config = dict(
    tokenizer='word',
    encoder_mlp_ratio=3,
    encoder_moe='top_k',
    encoder_conv_stem=False,
    decoder_inner_norm=False,
)
Rows from block 5 of the image encoder of a small image captioner, named by matrix and row number. Rows with one number within an expert belong to one neuron, the router's apart. Each number is 128 + 24 x the weight over its row's rms, rounded and kept within 0 to 255. All counts start at 0. Numbers have three digits each.
Before each expert's rows are labels from the 100 images, of 14848, where the router gives the expert most weight on average: "patch colour" is the nearest of a few named colours to the mean colour under the peak. Only what is clearly more common there than usual is listed. The data: made-up ball-and-stick molecule models.
# router: router (encoder.blocks.5.mlp.router.weight, 4x96), inputs 0-95
# up: expert up (encoder.blocks.5.mlp.up, 4x48x96), inputs 0-95
# down: expert down (encoder.blocks.5.mlp.down, 4x96x48, transposed), outputs 0-95

# expert 3
patch colour: brown
router.3:112151114096102152138130097137103123073180118091102106095159124158141139113102170061111135084143124153101104136151139104134170104122101105145132140123164096135106115144088125127111121106132122118134129157153167147162096144150098132127130087170118108148123158116149134115090144132128143104
up.3:141135116163115154146124140119123133166148116111090152219098147152140101131151151121121124057165138127122120128134132091146145111146105163109115125135118137104185128167119143158148129125136130128123135182168113086129143088123132150145173121137114143128127126154118094075134130121116123132
down.3:125133152163123121140131168123103137155110128126164140145130061126111090125145120127132127136116114135129137107110120132093114121148124155072161135141114137145140193127142078156163097159116104096125101098139113128082142138124107126083112122135121158185115131099131198108112134118131152097
up.4:148135091100119153159102099139092090111150081107122125097154190109122145131121134105146103155134119125147102094138102110141103132144158145119132136116149141121128159136116125146114123135161118129124092069088134138106171144139136113101108166142126146124172112159135122112135109124181195095
down.4:118114138117118131119113113169121117128116115134153151104131159171095158167109086117129119121139119135113115107137137126151093130161058137123120157153147165140108152121153102125164140122144098158184113163102094146112120079110143146139131154132154159137104087165128088145114144083086132105
up.5:117159094155122084144158149115100160167122161142110105140107124158158151144166129122134105127094133134138124153108130099120084138177143140115125148126114114137114134126152120157131158082166187101126127104140098134100120125146112125175089114143144067150094112099117150118117144174148098134
down.5:152147156139151137151110107086117158083150137157160147164149138131116091174097096138155118127148136118151110123161103142115155141153092173145108123145141125135165150125145120135167128113075141085117134152119125140176112134161162119107098149160147176125146107157112168148133146114097111117

# expert 2
patch colour: brown
router.2:135175090128148161106095159131135125171097123136150137176135125134152151151129078154086136111116116107133106134120147099076135138158098123125142111130131088139151149129112114188122144131103167157137153117109142116131158129152132107128165162121183120123101131144144126100125102124179174118
up.3:110119145135149131102092107135099098139158124108157124157100141137117092104121135140123114106114121135181118147111139144109106157128128150118124148095106131119154131140110142123113119133127115062121166119119101142072170138186139121110203146136163115117104151145110120114119135154152184176
down.3:131137142122121115113150122126113114143160119103172179121110135137132136131110072151162149079166097139077143117096120102118123114088099117167133162122146158136175126112119163141171127138153120145155097112143105131140129103100137127103178113083104121100129159081142120120084115126112147121
up.4:102156167112101106138106123145130136129125118157106152139169078132117161143120138137141140137093089093098120143099114140120097080152159119173128132145112126142132147129143148106145146141138142185173087155140124162133116121112126113183089135181147155103127093139122154153126127120145160085
down.4:156128120112135135143106122130149162138105168146118105153139109123151131122200159109118097137155113144129125103120132168105090117116113104106128110106128152110098139162128128115115146103116151156161118103145120134159150072169140150133101121186139152138175169151082165119153142084132110107
up.5:127115095147128087143124107076104117100101134112138144138121085142153154104094140143100147138123163139158097096159125131121140178138131140096137133145146118127127064086124128161174148095160088083123126126138160121148135116088118152152185092121129148124135148114090112152146122135114114145
down.5:188092137156147084134083072113123116041120157110182134099167145129131141170110095117116132150116114160132109171152108121120111099150115106147145117140146121142108142127148154125128128129112086138080119122143121170112115104113138082132125128121118105123128139110120144130107134136110146115

# expert 0
patch colour: white
router.0:147158111139109123132123145136118097119137153138147121096080104087083093146103091109158149120124130088135147139152162129147140153158158119131129102141136111137099149106152094133120150137098112117131125034160116114086169138136167129120164169097135113155131130147127130130137110114087102113
up.3:110107155092123136163081149124103135106129104174139096138115126133110102090167168098151107114159113140134060124144139101171089142146101156126132155128132136129181116159148163135126132135148128124084128141125129124105129149145136159097130128144143127097150159149134088100152143097087149095
down.3:098109108133128142145102133136124150075083140142114122129101148131148093107142138072110113096128127095145084112141132153151094102104123140138118094086170140056094097147103139096127134112119123107107132165158133120121148135141156113125150135178132120128132158189123137145147170107114132142
up.4:141130107137145138091117150138148125079152136112145127134115133152111114102182127155118175103124105134144123148121133101200106132089141176124119140144080153135105137170154114132141113158152095097116090088137154056134111130128142135105165112104119142139137113150127100088126130128116157109
down.4:109127081123106158109131152126183099101130162122110167119075154114124138124113163138110104121076122106130114117154126129119131120157141167118112142066149147100090087137130114122137097116145093155148163151129091138119169130127135132137123151092134108155104106132093086138178145096129140126
up.5:115156142077134122162081134127144142156150113102101140144102147120157145131120101134147083111124094163174092119158063155104133086114128143141144140123158141128094163140134136141091099123108100119137135153109105143115117102163132114139119087128134115101168094130135110124173175135110158142
down.5:094091135145114110126112081105153153137119124129081098126125138121151133125088157080148082101106083166153142111180134154128146132125121107127146112104156154152137161142119087094112084162157138140153151123128129117112141131121128103126138166125105140127154129152151158090154116163093080124

# expert 1
patch colour: black; brown
router.1:090126109089127081104175153103127107150118143158143163122109133104110089115137151154143139156111127144122121127129119174104127137096116158184107147131138160118179123133156180094128127136101083144118099135136155094140142155090111144143113119123117169112128115134134170136115123117111062124
up.3:100084116091160151119112164145150101135119144141150110138174186174152081124104108140129157100130143132129120126119119166151093108106056129149147123119124126117145087151165145155130141155120088120134085152099103127153114109168112147138133128099170119138105139091120130122110121142118119109
down.3:153119149114118129148094126113155135123089139120116157114149100140177164150096081141174099114112092150112130108161093145136164140107142107139150128129137169119147123105147143117115170154091145166134142163168123138124094097144151120125152104135119160115101103152195120141101145122121095164
up.4:140106128119124095170197098125111142093128128142077182056127138119091115139109126130122127168137129122093150113146145127115161110143130107140157129145144115108105115111147140136132121126116143165140115133176139158146114151122107099100118090138118164107186127140148135145163123134079096117
down.4:120139147124143131097128125142061162164113120097105148120129108128112117135088096164137153117138117131122152131092117058147120086130082104129125115152141146141193134142100110138180093136132131105161101132116126120181102124077129130143165098135122131081133132122139133119133134117114153106
up.5:119135184165135153115104086132144127107125141140127123172065115128140124130169146149125149091151162099130112139131142131118159116115169146131130123149127087138152115135118104098164089102076097132097140141141117119107117123099123095094151070118119112119104117103143117131111117176077117100
down.5:112099153075121119058161118133139128104093140128126121105099155128142085122096173166136150163120155154125121131124116144119162115125153126109119092094114113135125113121101139078085092146159123143172101132117128165114149100179141102101127106111138118129095124110141095125160142122093127146